From a checkpoint of a small contrastive image-text model: text encoder activation swiglu.
Rows from block 3 of the image encoder of a small contrastive image-text model, named by matrix and row number. Rows with one number belong to one neuron. Each number is 200 + 30 x the weight over its row's rms, rounded and kept within 0 to 999. All counts start at 0. After the name is the row's rms in percent of the matrix's.
After each neuron's rows are labels from the 100 images, of 14848, where the neuron reaches its highest value: "strongest on" is what is common among them. Only what is clearly more common there than usual is listed. The data: larger renderings of crowded toy scenes.
# fc1: MLP up (encoder.blocks.3.mlp.fc1.weight, 384x96), inputs 0-95
# fc2: MLP down (encoder.blocks.3.mlp.fc2.weight, 96x384, transposed), outputs 0-95

fc1.24,125,195,191,131,201,194,257,174,179,224,222,243,153,193,197,189,179,216,194,202,156,204,163,180,243,196,205,199,226,254,127,195,175,176,230,274,221,227,155,154,183,208,177,203,229,207,184,230,176,207,172,186,228,149,169,235,206,209,196,210,200,202,194,193,208,148,207,192,168,213,251,181,207,138,210,177,240,202,152,228,204,257,189,177,189,265,201,224,207,223,252,230,236,174,193,241,187
fc2.24,112,224,232,234,172,150,146,176,215,186,165,209,210,184,185,198,227,246,189,154,205,160,170,226,198,244,236,159,210,227,241,195,230,255,210,191,223,192,145,191,207,206,215,255,259,223,257,223,217,214,201,174,204,199,178,251,242,219,184,213,202,192,153,222,178,188,281,170,196,204,163,209,193,254,221,220,214,192,192,204,178,210,161,225,176,193,190,201,201,187,129,229,175,192,232,129,215
strongest on: flower

fc1.121,066,227,208,194,261,227,229,209,171,202,166,224,204,167,248,200,178,235,213,234,194,207,176,190,197,157,176,217,174,205,161,102,216,191,200,240,187,181,247,256,194,203,146,232,203,152,201,215,221,174,219,191,199,203,165,135,195,212,201,229,174,231,198,210,182,223,291,216,148,212,190,211,204,169,184,214,209,134,210,205,218,214,261,207,166,199,216,203,178,223,179,156,240,157,203,209,179
fc2.121,060,232,204,209,213,234,189,229,190,212,196,163,155,214,168,220,202,217,213,272,231,153,169,190,160,185,193,156,184,185,200,204,204,177,266,183,217,221,163,243,195,128,209,183,262,232,214,175,210,192,237,242,219,244,154,222,216,174,218,183,171,158,240,181,176,204,208,194,193,219,242,186,224,227,176,220,109,230,228,217,162,241,186,210,189,230,149,184,201,167,174,255,211,209,229,220,201
strongest on: candle

fc1.376,103,262,187,182,181,177,185,183,181,201,144,206,210,194,173,167,172,215,239,151,188,169,206,245,143,215,175,211,194,276,215,174,235,202,219,181,182,150,214,205,235,232,212,146,170,187,193,245,227,235,175,203,194,182,212,232,217,172,202,235,186,256,229,216,164,195,213,231,197,183,189,170,198,234,218,188,195,223,238,241,177,206,207,153,178,235,136,134,254,176,222,165,209,174,259,210,195
fc2.376,103,126,190,121,215,256,191,170,222,209,186,147,200,218,162,195,190,156,220,211,193,204,163,197,199,172,278,215,252,192,200,232,201,213,188,201,185,208,202,203,214,208,247,192,154,221,135,146,236,196,241,222,169,227,188,174,184,228,210,181,196,210,216,178,171,219,149,238,198,188,202,215,177,167,204,167,130,212,164,169,189,171,201,203,231,229,200,201,248,150,177,215,241,216,198,217,149
strongest on: purple object; barrel

fc1.303,116,212,237,212,180,175,255,207,181,175,199,189,199,200,222,194,206,251,164,261,203,184,185,224,224,203,196,188,199,191,194,221,214,237,198,183,212,176,184,197,194,199,156,105,139,227,148,188,180,233,222,225,178,187,188,221,204,222,228,224,225,256,190,220,238,158,210,224,178,240,186,190,143,174,225,185,199,263,196,109,183,166,212,188,213,143,206,227,199,196,211,213,233,178,186,277,173
fc2.303,128,160,189,208,182,210,248,192,213,188,203,226,238,179,159,203,189,228,191,141,209,200,201,195,190,196,218,185,229,237,240,224,171,246,177,229,240,199,165,214,186,195,166,275,204,159,209,212,186,153,234,204,150,212,187,165,244,203,199,233,250,172,199,177,151,204,114,202,187,160,168,239,205,193,243,186,202,221,144,187,115,191,194,196,219,162,231,161,187,187,159,186,222,158,212,175,217
strongest on: count: six

fc1.263,126,185,191,206,236,226,272,196,213,219,196,182,184,214,206,200,214,270,193,245,205,195,187,229,158,189,212,199,211,219,186,180,165,147,195,218,245,178,199,169,202,228,254,224,224,166,210,195,205,219,236,213,215,178,145,153,204,234,191,125,236,174,214,245,167,226,185,219,169,116,242,181,246,244,187,193,209,204,244,226,190,188,197,174,184,234,203,133,180,181,162,192,173,188,211,141,197
fc2.263,137,175,182,206,175,225,216,223,231,190,195,191,232,218,199,226,195,163,230,218,131,204,219,226,202,191,181,183,181,212,209,229,181,239,214,156,252,168,186,242,165,216,150,233,257,191,206,233,225,181,254,199,207,177,238,159,199,217,199,231,170,156,197,184,187,202,135,214,214,158,178,185,196,135,240,160,175,204,196,213,182,186,154,174,215,160,229,229,158,197,209,223,263,180,165,151,125
strongest on: yellow object; its colour: yellow; tree

fc1.259,081,220,206,203,227,210,241,168,194,202,214,205,230,188,236,194,202,260,192,210,248,179,183,230,177,95,216,210,185,224,206,251,210,135,214,246,158,156,190,242,229,223,144,162,217,186,192,174,239,230,186,215,205,176,209,237,180,211,246,222,217,178,155,229,195,226,202,198,223,165,220,188,177,189,180,140,199,230,213,161,178,212,197,135,214,187,159,183,238,212,239,154,234,197,181,161,187
fc2.259,083,205,228,154,205,249,188,220,220,228,207,188,182,164,260,211,169,155,175,179,203,239,150,157,206,203,220,201,204,187,189,227,185,191,194,174,224,165,139,231,199,158,262,171,251,200,161,199,159,212,188,199,202,147,254,160,185,183,239,221,221,198,181,192,206,269,168,161,176,225,227,193,215,156,224,286,165,227,222,233,216,170,171,179,206,176,245,219,177,181,198,237,186,193,210,208,182
strongest on: yellow object

fc1.167,127,230,225,218,165,243,217,201,194,182,225,213,180,216,201,204,250,214,197,190,153,199,185,211,170,195,209,180,172,194,215,229,201,187,181,210,142,249,154,194,226,184,218,185,196,249,167,183,196,179,190,232,257,207,226,256,193,212,223,193,230,194,183,141,211,194,233,179,106,224,165,167,166,276,204,230,220,198,245,199,141,246,158,182,154,167,162,189,255,203,193,195,248,204,203,165,204
fc2.167,122,226,188,168,203,231,244,168,151,195,238,223,204,194,235,216,196,201,193,225,220,246,164,197,166,190,159,242,227,183,240,144,209,177,224,207,164,226,220,212,116,207,219,238,204,189,179,209,252,254,200,190,194,258,206,198,261,151,220,215,204,177,217,201,184,250,224,218,185,209,195,212,188,233,206,219,188,206,167,225,236,269,218,165,215,158,130,239,234,178,162,183,201,160,224,181,185
strongest on: candle

fc1.238,067,233,213,141,149,187,222,232,203,204,199,188,173,199,205,188,179,197,222,201,164,248,234,237,149,179,184,175,243,169,135,122,186,194,221,172,157,213,210,215,208,212,150,282,263,227,173,197,180,190,181,197,193,239,156,234,186,207,217,218,232,227,198,198,159,206,187,223,203,219,191,185,210,223,213,199,203,184,156,220,154,271,159,174,192,248,211,205,206,228,239,183,176,197,254,223,215
fc2.238,060,252,197,162,164,221,170,182,160,224,207,161,222,202,175,248,183,261,193,235,171,203,211,190,229,190,183,231,176,196,191,158,234,205,212,247,176,228,237,232,230,189,173,173,222,225,239,236,204,206,172,223,254,203,146,200,281,173,205,169,187,216,239,216,211,245,214,194,214,265,172,231,230,194,189,224,266,207,232,198,167,217,146,204,209,241,241,184,201,179,192,173,188,201,254,196,241
strongest on: flower

fc1.275,116,266,259,235,226,219,226,189,226,225,231,214,182,182,203,204,228,216,206,191,223,210,232,177,242,201,199,198,168,171,201,196,191,93,184,261,197,200,159,185,207,268,186,205,258,166,191,185,200,175,189,212,198,167,157,225,202,185,216,232,211,183,194,159,177,247,142,225,228,204,203,172,185,198,151,165,231,167,205,222,236,201,192,148,249,217,173,207,216,167,220,176,189,158,235,173,158
fc2.275,129,204,169,172,155,170,167,259,217,211,198,207,230,199,201,170,209,207,206,193,240,227,218,199,209,189,148,169,188,180,210,160,170,174,167,191,260,196,240,217,226,202,224,175,221,204,230,211,205,191,167,224,183,223,198,148,238,179,238,219,157,166,165,132,196,222,151,156,175,167,202,190,193,156,218,203,196,278,168,236,191,169,256,176,195,198,197,192,213,183,198,231,162,212,220,97,215
strongest on: orange object; yellow object; trophy

fc1.360,108,209,234,218,202,249,247,143,204,236,201,184,205,191,192,183,153,203,181,169,236,234,222,239,209,134,207,196,232,195,167,166,219,186,236,249,180,157,176,147,219,207,176,199,211,204,173,165,216,242,158,161,170,181,210,204,162,207,162,254,214,198,213,223,187,231,269,198,223,248,160,165,279,165,225,180,182,192,206,217,155,203,185,159,211,198,229,214,217,241,158,162,194,233,174,203,211
fc2.360,097,202,191,188,177,190,209,152,165,177,231,229,195,209,186,199,154,215,129,210,196,200,165,179,218,259,203,226,190,205,259,237,202,233,209,193,185,197,190,212,230,175,154,208,266,231,248,166,180,249,207,195,167,203,172,176,269,190,294,142,219,195,211,245,212,153,227,178,172,220,222,171,198,171,209,226,176,167,211,160,232,229,194,217,176,226,207,255,211,164,211,203,158,194,231,198,206
strongest on: flower

fc1.192,105,219,207,239,144,169,244,158,216,199,149,170,169,156,163,260,254,133,198,241,229,212,233,173,221,181,212,202,168,134,203,208,191,171,223,176,179,241,184,189,208,210,212,189,178,197,175,242,192,219,226,244,248,203,225,214,220,209,190,211,268,207,198,208,220,263,183,165,186,192,172,202,173,219,201,228,223,185,152,243,185,171,203,155,197,250,240,206,217,190,188,213,186,195,137,160,193
fc2.192,112,207,178,231,248,247,217,195,221,206,171,200,168,230,236,148,213,184,177,178,215,220,232,219,202,174,225,236,179,196,198,235,150,186,186,211,207,140,192,251,176,236,189,206,150,224,238,251,211,204,216,216,260,231,233,257,245,184,184,222,160,206,159,238,233,238,123,183,234,166,239,200,157,191,168,204,225,197,197,284,219,147,199,223,190,201,216,200,186,196,196,216,191,220,184,204,169
strongest on: purple object

fc1.198,089,186,180,230,201,299,233,238,163,194,253,176,174,116,209,147,239,225,230,202,157,240,176,264,225,218,178,177,217,129,162,225,182,224,232,222,221,222,166,202,199,187,230,176,231,189,222,188,168,231,232,195,197,204,233,200,196,249,161,183,192,195,179,199,207,236,217,202,206,195,211,130,188,197,196,207,180,192,203,149,235,176,204,149,194,218,167,204,200,231,200,181,213,213,160,201,176
fc2.198,091,213,194,166,184,199,243,223,168,251,229,267,232,210,199,198,228,126,199,182,220,204,194,229,196,208,201,173,227,303,212,181,285,189,166,183,202,165,197,176,172,202,161,219,179,190,266,160,199,208,184,247,221,236,241,174,185,165,174,211,175,209,186,211,210,236,212,248,171,164,181,179,225,155,230,235,212,175,214,195,192,154,205,196,188,163,222,207,215,248,172,203,161,196,181,200,193
strongest on: purple object; its colour: purple

fc1.249,096,216,195,202,207,256,227,197,203,231,175,234,230,229,165,181,197,205,187,230,257,201,193,217,178,178,207,177,208,167,193,161,193,171,214,197,234,150,194,187,172,203,245,186,192,217,236,193,199,187,169,188,182,165,143,132,174,174,205,218,162,207,253,201,160,165,258,192,208,200,166,264,222,152,240,228,166,178,201,170,168,243,244,200,159,181,143,208,234,230,262,241,225,199,217,253,183
fc2.249,095,159,211,158,211,217,197,154,202,165,192,187,162,232,242,205,159,219,193,249,228,185,186,158,269,216,229,225,215,181,194,223,203,221,232,216,212,238,219,200,152,217,200,196,217,249,229,198,187,217,240,204,237,230,256,252,247,219,144,252,192,171,179,231,190,178,205,277,193,214,221,161,200,227,203,174,170,226,220,222,163,200,220,182,133,243,188,213,176,234,143,230,202,168,213,214,203
strongest on: candle; ladder

fc1.212,065,244,189,237,156,195,203,203,217,188,194,148,162,257,192,313,234,237,199,169,163,180,207,180,163,220,195,170,208,197,187,220,179,175,173,174,197,169,224,227,162,166,193,194,192,194,193,212,218,185,202,164,245,222,164,203,196,182,204,176,212,210,234,180,192,195,202,259,202,175,199,178,245,235,240,212,210,149,196,162,178,172,240,227,258,181,203,212,235,209,143,197,281,178,175,235,181
fc2.212,073,169,205,196,213,256,173,209,209,162,207,160,195,201,205,148,227,222,203,173,226,180,190,212,181,135,174,242,206,196,131,241,180,208,236,220,150,241,232,146,228,176,207,177,180,153,249,220,229,207,179,179,175,148,169,222,250,261,243,216,208,249,220,200,195,219,208,185,156,193,207,213,191,202,218,203,180,203,169,221,208,222,191,267,201,191,128,209,269,204,197,211,193,228,233,187,184
strongest on: boat

fc1.42,089,221,211,161,199,220,200,188,195,248,135,199,193,194,211,195,176,165,228,235,184,140,165,260,188,208,200,205,186,202,228,202,200,183,235,164,274,260,220,247,176,129,228,209,195,182,184,202,222,174,183,192,205,199,162,153,234,201,225,237,185,227,262,221,213,214,225,173,260,194,233,256,208,228,181,167,185,210,136,186,179,162,155,185,200,200,243,223,213,202,187,217,183,143,190,214,171
fc2.42,082,202,176,189,241,186,172,182,173,176,205,227,235,222,229,262,186,196,222,186,158,235,210,205,161,241,162,196,139,247,191,218,190,215,219,210,251,190,201,228,170,179,221,148,185,205,153,210,202,191,178,174,219,201,225,169,164,211,177,161,189,99,214,244,139,181,256,215,181,231,231,193,239,179,157,204,135,165,156,180,173,170,202,192,230,226,233,209,212,228,211,208,191,229,228,213,196
strongest on: count: six

fc1.215,116,165,180,226,281,169,173,173,234,223,228,162,164,158,234,211,237,180,193,222,211,185,160,156,187,186,193,150,273,228,186,180,150,211,236,174,188,262,205,186,171,189,212,230,242,200,190,203,200,210,176,164,201,173,226,165,289,220,194,217,226,139,191,192,183,211,211,175,229,149,221,205,232,206,173,181,155,179,224,169,182,215,208,182,183,199,222,247,220,216,254,223,195,208,210,233,192
fc2.215,111,151,206,220,209,223,175,213,198,219,137,203,216,209,242,211,178,233,196,144,173,211,237,252,182,231,203,186,255,174,167,215,230,189,180,239,163,209,179,186,237,201,155,232,204,209,197,223,220,179,149,187,185,203,196,217,206,202,172,213,136,192,242,184,164,227,187,163,193,178,201,224,169,203,181,191,203,274,141,223,200,235,237,192,244,202,196,150,226,185,106,202,198,134,179,220,223
strongest on: count: six; airplane

fc1.133,085,242,173,169,143,176,225,201,198,223,218,200,204,191,167,230,200,211,219,183,145,212,197,200,193,203,184,217,170,203,190,203,176,203,221,177,177,208,124,220,268,210,222,208,212,158,169,186,181,220,212,216,118,194,229,187,231,184,217,261,230,202,215,223,251,183,274,202,258,184,240,171,228,178,184,176,202,183,163,148,196,203,216,167,256,259,145,227,210,208,225,225,170,180,172,163,210
fc2.133,092,216,197,217,205,193,189,169,177,148,217,218,200,170,207,211,166,258,200,217,178,204,195,196,232,167,176,171,198,234,203,169,247,207,222,226,222,164,187,265,256,170,221,168,179,233,214,157,218,251,163,188,164,170,232,217,228,218,239,214,154,239,200,180,218,193,178,158,238,204,234,224,176,145,190,212,244,189,210,161,196,197,172,199,209,186,235,252,212,240,225,268,196,106,175,226,204
strongest on: flower

fc1.252,123,215,177,171,149,179,210,160,159,224,244,204,201,199,217,266,270,233,213,181,243,173,176,206,229,199,188,193,213,205,190,168,199,207,227,241,172,209,161,191,149,169,210,198,164,163,163,228,219,234,212,220,235,187,197,188,265,189,195,204,264,210,240,215,189,259,142,207,148,186,205,177,167,216,209,262,205,142,159,215,203,206,170,162,214,220,170,208,204,172,198,168,217,253,159,195,201
fc2.252,128,186,186,203,219,236,211,242,206,209,208,219,166,227,243,170,205,230,204,209,207,197,240,203,223,149,215,180,203,221,163,176,222,241,116,210,183,194,255,185,221,207,224,216,166,208,175,206,240,220,234,236,204,185,167,203,205,195,204,237,266,216,192,244,246,184,247,181,249,215,189,227,170,262,157,222,265,213,188,289,164,229,216,203,189,199,212,166,216,231,154,194,175,243,210,177,220
strongest on: count: six; robot

fc1.205,118,204,145,247,212,191,208,184,181,219,208,206,206,219,228,201,205,241,204,228,257,159,213,191,273,193,133,204,187,234,157,197,202,208,178,256,170,190,209,195,220,150,190,232,190,198,187,191,186,222,202,175,220,177,177,170,257,220,201,234,329,164,196,205,190,148,191,222,218,256,181,157,239,206,219,191,240,199,197,190,189,158,185,167,181,221,197,169,191,194,171,195,167,167,210,173,186
fc2.205,100,225,196,188,203,237,201,142,173,211,196,222,229,242,169,148,203,235,204,150,204,240,211,224,177,177,125,267,224,178,213,159,218,230,178,218,208,211,220,203,206,233,192,234,174,216,198,156,228,207,137,178,206,218,149,226,240,229,231,226,187,210,200,187,238,202,212,177,279,219,151,250,190,220,148,177,176,183,202,175,236,224,199,208,243,216,172,212,194,156,201,180,171,180,247,246,194
strongest on: count: six

fc1.62,092,210,192,229,196,183,129,192,200,261,193,208,232,208,216,205,194,123,211,166,223,199,178,218,135,242,195,143,157,210,204,189,217,144,238,184,176,188,188,198,215,218,224,227,178,181,301,133,214,178,205,196,192,178,238,149,191,218,164,209,188,209,222,178,213,191,234,202,223,173,243,175,206,256,250,186,250,193,193,197,259,234,208,185,188,162,190,210,212,194,203,179,213,209,178,190,237
fc2.62,091,178,189,202,184,190,209,214,198,253,202,216,226,221,228,221,172,247,209,229,218,174,204,237,214,205,253,158,257,211,223,201,155,193,162,241,172,189,154,227,207,225,199,204,182,183,190,187,226,214,141,254,196,179,189,159,204,155,156,82,247,253,187,157,204,198,161,212,229,217,177,237,234,199,198,209,208,198,212,208,239,211,194,185,231,218,198,170,208,158,252,166,156,227,185,173,210
strongest on: flower

fc1.268,130,178,254,158,182,226,204,229,243,199,201,206,200,172,195,182,209,169,225,213,186,168,220,259,212,189,166,199,163,239,196,189,189,137,192,220,181,193,211,189,198,175,217,181,333,140,192,168,250,223,236,182,207,185,193,178,183,162,185,210,169,166,179,223,185,153,231,177,201,233,197,193,252,228,158,171,182,234,220,207,196,186,215,166,208,179,228,212,203,247,196,239,253,214,237,171,173
fc2.268,143,148,199,139,215,210,209,223,212,180,182,164,203,129,186,210,166,190,197,234,187,196,210,244,186,180,158,185,216,163,182,187,205,230,168,243,222,179,184,168,197,168,212,156,276,198,228,201,178,190,151,191,181,226,211,171,236,176,158,213,244,209,202,253,217,222,247,149,259,185,176,149,225,194,257,144,215,233,217,266,201,216,165,212,210,201,200,173,207,201,232,193,172,218,171,161,214
strongest on: yellow object

fc1.286,102,218,271,209,176,206,220,225,203,211,188,241,220,223,216,238,169,155,122,217,253,184,186,202,196,198,175,167,195,204,220,162,182,179,211,160,161,215,214,180,201,217,217,188,250,244,176,195,211,152,241,237,169,229,171,178,198,190,189,210,120,141,211,223,181,137,162,196,195,223,201,180,237,223,186,204,262,217,202,203,219,226,174,175,149,231,206,217,196,231,179,135,227,238,209,203,236
fc2.286,103,279,239,172,168,201,215,200,227,177,179,170,182,233,210,213,126,193,149,199,196,228,181,213,143,188,200,232,261,177,246,200,214,177,170,212,209,198,177,209,209,166,197,144,264,219,171,225,185,190,163,199,169,247,201,238,164,155,162,182,218,173,206,167,183,235,184,187,242,207,241,189,181,160,149,202,237,194,208,220,236,218,210,191,191,256,176,231,203,177,191,243,198,189,137,182,223
strongest on: yellow object

fc1.53,124,175,192,192,171,204,226,206,205,167,229,228,167,162,227,209,226,216,203,179,167,128,205,254,223,219,197,182,250,235,173,200,192,200,145,237,149,216,176,211,217,241,201,238,173,232,178,183,173,213,220,165,153,159,199,115,232,188,170,178,271,220,188,188,205,212,174,217,202,230,267,204,229,192,186,194,215,228,165,171,167,224,229,142,230,201,197,205,239,206,219,225,221,177,225,232,143
fc2.53,121,222,199,178,210,191,223,211,190,261,215,248,178,124,146,184,214,172,229,230,200,187,204,245,229,191,223,189,239,183,188,138,200,212,185,214,222,210,227,134,234,186,194,171,228,224,186,200,170,231,236,168,182,288,222,154,228,201,190,226,207,192,170,191,180,146,171,140,165,204,211,243,252,219,231,239,236,220,189,189,184,229,184,201,204,190,184,194,243,193,177,226,212,184,241,231,251
strongest on: flower

fc1.6,071,237,203,209,215,242,183,171,229,177,153,221,214,213,187,184,238,204,189,207,233,210,191,202,159,234,242,181,177,173,221,237,198,214,165,162,198,150,190,144,158,178,227,195,201,230,205,187,247,265,219,183,221,203,162,137,200,141,179,195,180,163,227,151,228,168,223,236,180,197,233,160,251,196,219,252,175,207,254,189,211,256,220,155,214,178,177,189,235,236,205,213,165,190,237,203,145
fc2.6,067,209,206,188,175,196,160,120,188,217,200,197,233,238,149,227,198,187,179,214,250,134,207,183,251,228,245,235,176,219,248,163,171,192,199,254,202,248,132,183,172,202,218,212,209,220,207,188,238,212,179,193,200,191,204,240,243,223,201,184,161,241,187,225,197,206,204,252,231,238,224,200,182,206,226,222,264,243,207,205,162,212,178,218,183,267,185,143,207,236,157,219,222,196,199,217,189
strongest on: flower

fc1.152,125,203,217,222,177,197,225,161,195,182,151,149,191,222,165,243,279,224,219,250,120,206,229,196,227,187,209,187,217,219,197,182,217,198,166,191,147,184,219,206,178,228,202,190,210,203,197,187,195,186,211,240,211,228,187,217,201,237,153,212,206,219,192,240,219,215,248,183,121,158,189,240,165,218,243,179,233,192,198,185,209,176,230,169,176,220,207,166,258,205,181,224,150,246,164,125,180
fc2.152,120,173,179,242,172,245,213,235,219,205,209,226,216,178,248,134,170,229,172,203,253,243,184,187,174,191,219,182,154,182,240,208,192,166,219,190,180,210,221,201,182,216,169,169,161,242,139,203,174,186,218,172,229,249,214,189,203,157,177,161,167,161,211,232,176,266,102,224,206,248,235,211,219,198,216,205,194,217,161,204,217,239,228,155,206,174,194,194,202,175,179,212,231,173,205,250,213
strongest on: boat

fc1.54,096,188,176,217,189,140,200,179,208,228,183,193,193,140,199,170,168,201,199,232,165,200,189,231,211,181,217,164,202,216,190,194,259,159,261,139,242,183,193,276,228,237,215,222,207,203,243,192,227,178,204,247,246,193,246,207,164,220,226,207,212,206,214,209,177,187,94,224,193,189,206,210,210,214,199,156,246,166,133,235,205,196,195,190,225,162,244,242,198,212,164,194,199,181,192,182,171
fc2.54,089,211,175,198,195,171,164,148,225,247,175,176,198,193,221,167,218,221,231,205,201,223,246,191,173,236,250,190,157,145,192,159,186,183,225,222,212,241,202,151,206,259,234,161,193,194,189,194,161,146,213,177,187,149,270,176,234,162,203,178,214,202,197,238,209,211,144,194,210,190,235,182,254,189,190,230,208,202,195,213,163,192,236,134,231,240,202,186,111,188,178,211,209,210,223,197,180
strongest on: candle; count: six

fc1.96,098,217,206,196,215,219,242,220,185,270,194,168,224,177,198,242,231,192,191,191,199,211,191,255,193,141,181,209,179,205,205,99,216,202,200,211,214,227,269,236,229,211,166,200,212,190,197,202,244,153,194,155,179,214,204,163,185,173,177,206,202,177,181,228,228,256,304,186,194,209,207,193,201,216,193,208,229,133,208,158,202,207,216,183,211,203,244,193,151,200,179,173,191,154,178,189,153
fc2.96,089,185,195,186,255,179,160,183,194,229,213,200,170,185,135,180,193,226,188,193,195,205,167,173,151,191,196,188,182,182,177,254,207,146,251,232,230,225,172,176,232,228,220,203,226,270,195,166,196,183,207,233,208,192,170,217,201,209,236,135,208,172,240,249,191,219,231,197,143,290,210,174,156,188,223,204,155,222,232,150,180,199,197,220,222,234,190,204,195,195,223,249,214,217,246,217,156
strongest on: candle

fc1.302,076,211,190,138,161,176,250,197,157,268,223,220,205,204,170,246,219,233,203,200,218,181,216,226,228,184,161,192,186,250,166,192,201,190,206,220,224,212,139,188,219,200,194,192,186,202,195,186,174,215,201,247,187,122,234,180,193,202,200,196,152,205,199,146,239,233,193,196,210,234,216,226,217,196,178,138,235,191,144,205,171,178,206,184,185,252,161,266,243,202,138,185,208,202,270,206,189
fc2.302,076,221,219,171,170,164,150,138,151,171,212,227,204,195,205,218,240,232,191,188,213,162,180,218,221,177,173,220,203,181,174,201,191,229,205,174,243,234,190,213,228,158,166,240,161,217,205,177,179,225,196,171,240,182,240,233,180,211,201,135,177,208,224,240,172,214,252,194,170,218,173,215,159,147,203,163,208,173,177,221,239,191,222,207,181,191,253,211,213,223,161,270,206,124,234,146,178
strongest on: boat; flower

fc1.179,138,229,213,190,236,193,203,226,201,229,222,236,167,198,217,174,238,184,162,147,182,180,210,209,107,174,204,192,262,193,248,214,206,200,248,247,183,238,203,217,193,164,169,309,187,164,189,231,187,217,189,227,197,194,154,191,193,235,175,149,186,172,197,203,184,231,170,181,181,206,245,173,213,237,246,179,223,208,225,255,195,163,210,168,231,206,166,186,163,171,182,186,188,210,217,160,187
fc2.179,140,139,236,185,190,196,243,220,233,238,168,255,235,214,178,204,227,207,170,153,192,204,229,197,242,173,157,215,227,212,250,216,158,268,254,245,213,242,222,204,148,220,196,213,253,186,157,196,225,152,197,183,171,254,207,162,189,141,211,218,170,163,180,182,221,198,181,196,158,196,154,216,210,163,218,190,206,175,172,161,154,160,178,180,188,212,213,205,213,203,178,152,216,210,225,175,182
strongest on: orange object; its colour: orange

fc1.343,085,216,206,255,178,227,223,195,185,182,251,211,217,236,247,209,176,231,173,219,188,203,172,197,181,188,238,173,213,200,168,151,214,174,228,174,201,147,235,157,157,183,234,207,230,210,165,175,162,215,209,167,192,208,207,193,224,240,181,192,230,207,223,215,221,255,69,246,170,233,228,165,234,200,164,158,170,198,184,190,217,225,206,171,191,201,157,173,203,223,171,229,221,205,206,224,252
fc2.343,091,231,227,142,158,214,223,198,231,189,195,194,202,159,157,204,182,184,166,147,221,162,230,208,137,206,221,161,212,194,170,189,181,213,162,202,165,201,204,187,238,207,117,186,245,234,170,170,210,235,199,178,220,198,161,227,176,145,240,192,232,248,198,251,211,187,231,195,166,185,204,142,170,139,203,218,201,191,223,179,218,206,169,184,229,228,179,234,218,129,187,248,238,213,199,184,220
strongest on: boat

fc1.41,098,194,173,213,224,196,190,196,185,232,164,212,179,208,198,185,230,242,219,191,191,219,177,202,170,230,199,223,141,204,204,194,194,208,223,138,157,221,201,160,193,247,183,155,262,202,237,236,210,179,216,240,231,198,186,195,185,164,241,282,181,187,184,229,171,194,216,219,206,144,153,177,191,270,236,153,161,188,224,196,196,160,152,181,219,241,204,202,177,249,216,215,248,129,233,199,175
fc2.41,098,228,193,198,167,261,150,212,175,214,148,245,184,171,204,133,213,163,247,206,211,197,229,203,223,201,207,238,260,223,165,222,262,215,212,164,205,228,243,180,238,200,223,206,291,188,202,194,198,226,234,166,158,200,194,219,226,197,256,219,190,190,212,197,152,158,213,183,222,190,196,218,180,200,215,230,207,205,243,227,227,196,239,236,192,207,195,148,193,221,185,181,231,260,245,174,164
strongest on: yellow object

fc1.103,092,204,162,183,177,226,245,206,173,204,169,229,212,200,214,170,241,293,244,244,168,203,193,161,238,192,169,208,174,184,188,198,200,251,191,220,191,244,180,183,161,191,179,110,236,207,239,207,191,208,214,213,185,149,221,230,168,215,215,206,159,218,191,182,229,182,200,231,201,139,215,233,192,198,180,158,213,120,189,175,187,204,256,201,175,199,160,232,228,175,176,221,240,210,180,240,191
fc2.103,096,188,196,227,162,213,203,151,200,177,185,273,205,230,208,199,268,150,190,193,223,191,195,208,219,208,217,159,175,251,238,156,255,239,181,201,254,238,233,202,175,253,190,259,237,263,234,224,214,231,210,172,206,177,203,186,159,163,183,207,185,175,212,197,193,194,210,190,176,224,139,252,138,200,222,254,180,202,197,159,205,154,179,152,205,198,220,211,184,225,174,178,193,175,206,204,207
strongest on: purple object; flower

fc1.270,082,232,232,185,130,252,242,211,227,133,137,195,203,231,179,298,229,251,204,236,219,165,174,181,200,186,200,193,205,184,171,152,203,218,159,194,168,195,185,182,192,181,233,182,201,221,226,232,202,162,194,200,238,233,170,189,204,172,228,214,185,243,238,201,214,239,157,178,202,216,236,192,211,246,195,153,191,160,179,208,213,180,217,169,191,233,204,226,234,138,203,166,240,183,195,165,195
fc2.270,080,199,186,178,154,260,227,210,174,184,202,214,211,182,229,123,224,227,205,164,244,197,225,180,198,158,175,213,173,283,215,230,161,172,198,210,196,186,189,228,188,219,177,235,198,178,198,240,234,197,184,236,270,202,190,188,259,202,162,166,194,213,214,250,184,198,165,200,246,188,161,194,245,177,129,196,180,198,130,214,191,215,232,188,179,205,232,178,199,162,185,226,139,225,205,217,187
strongest on: count: six; airplane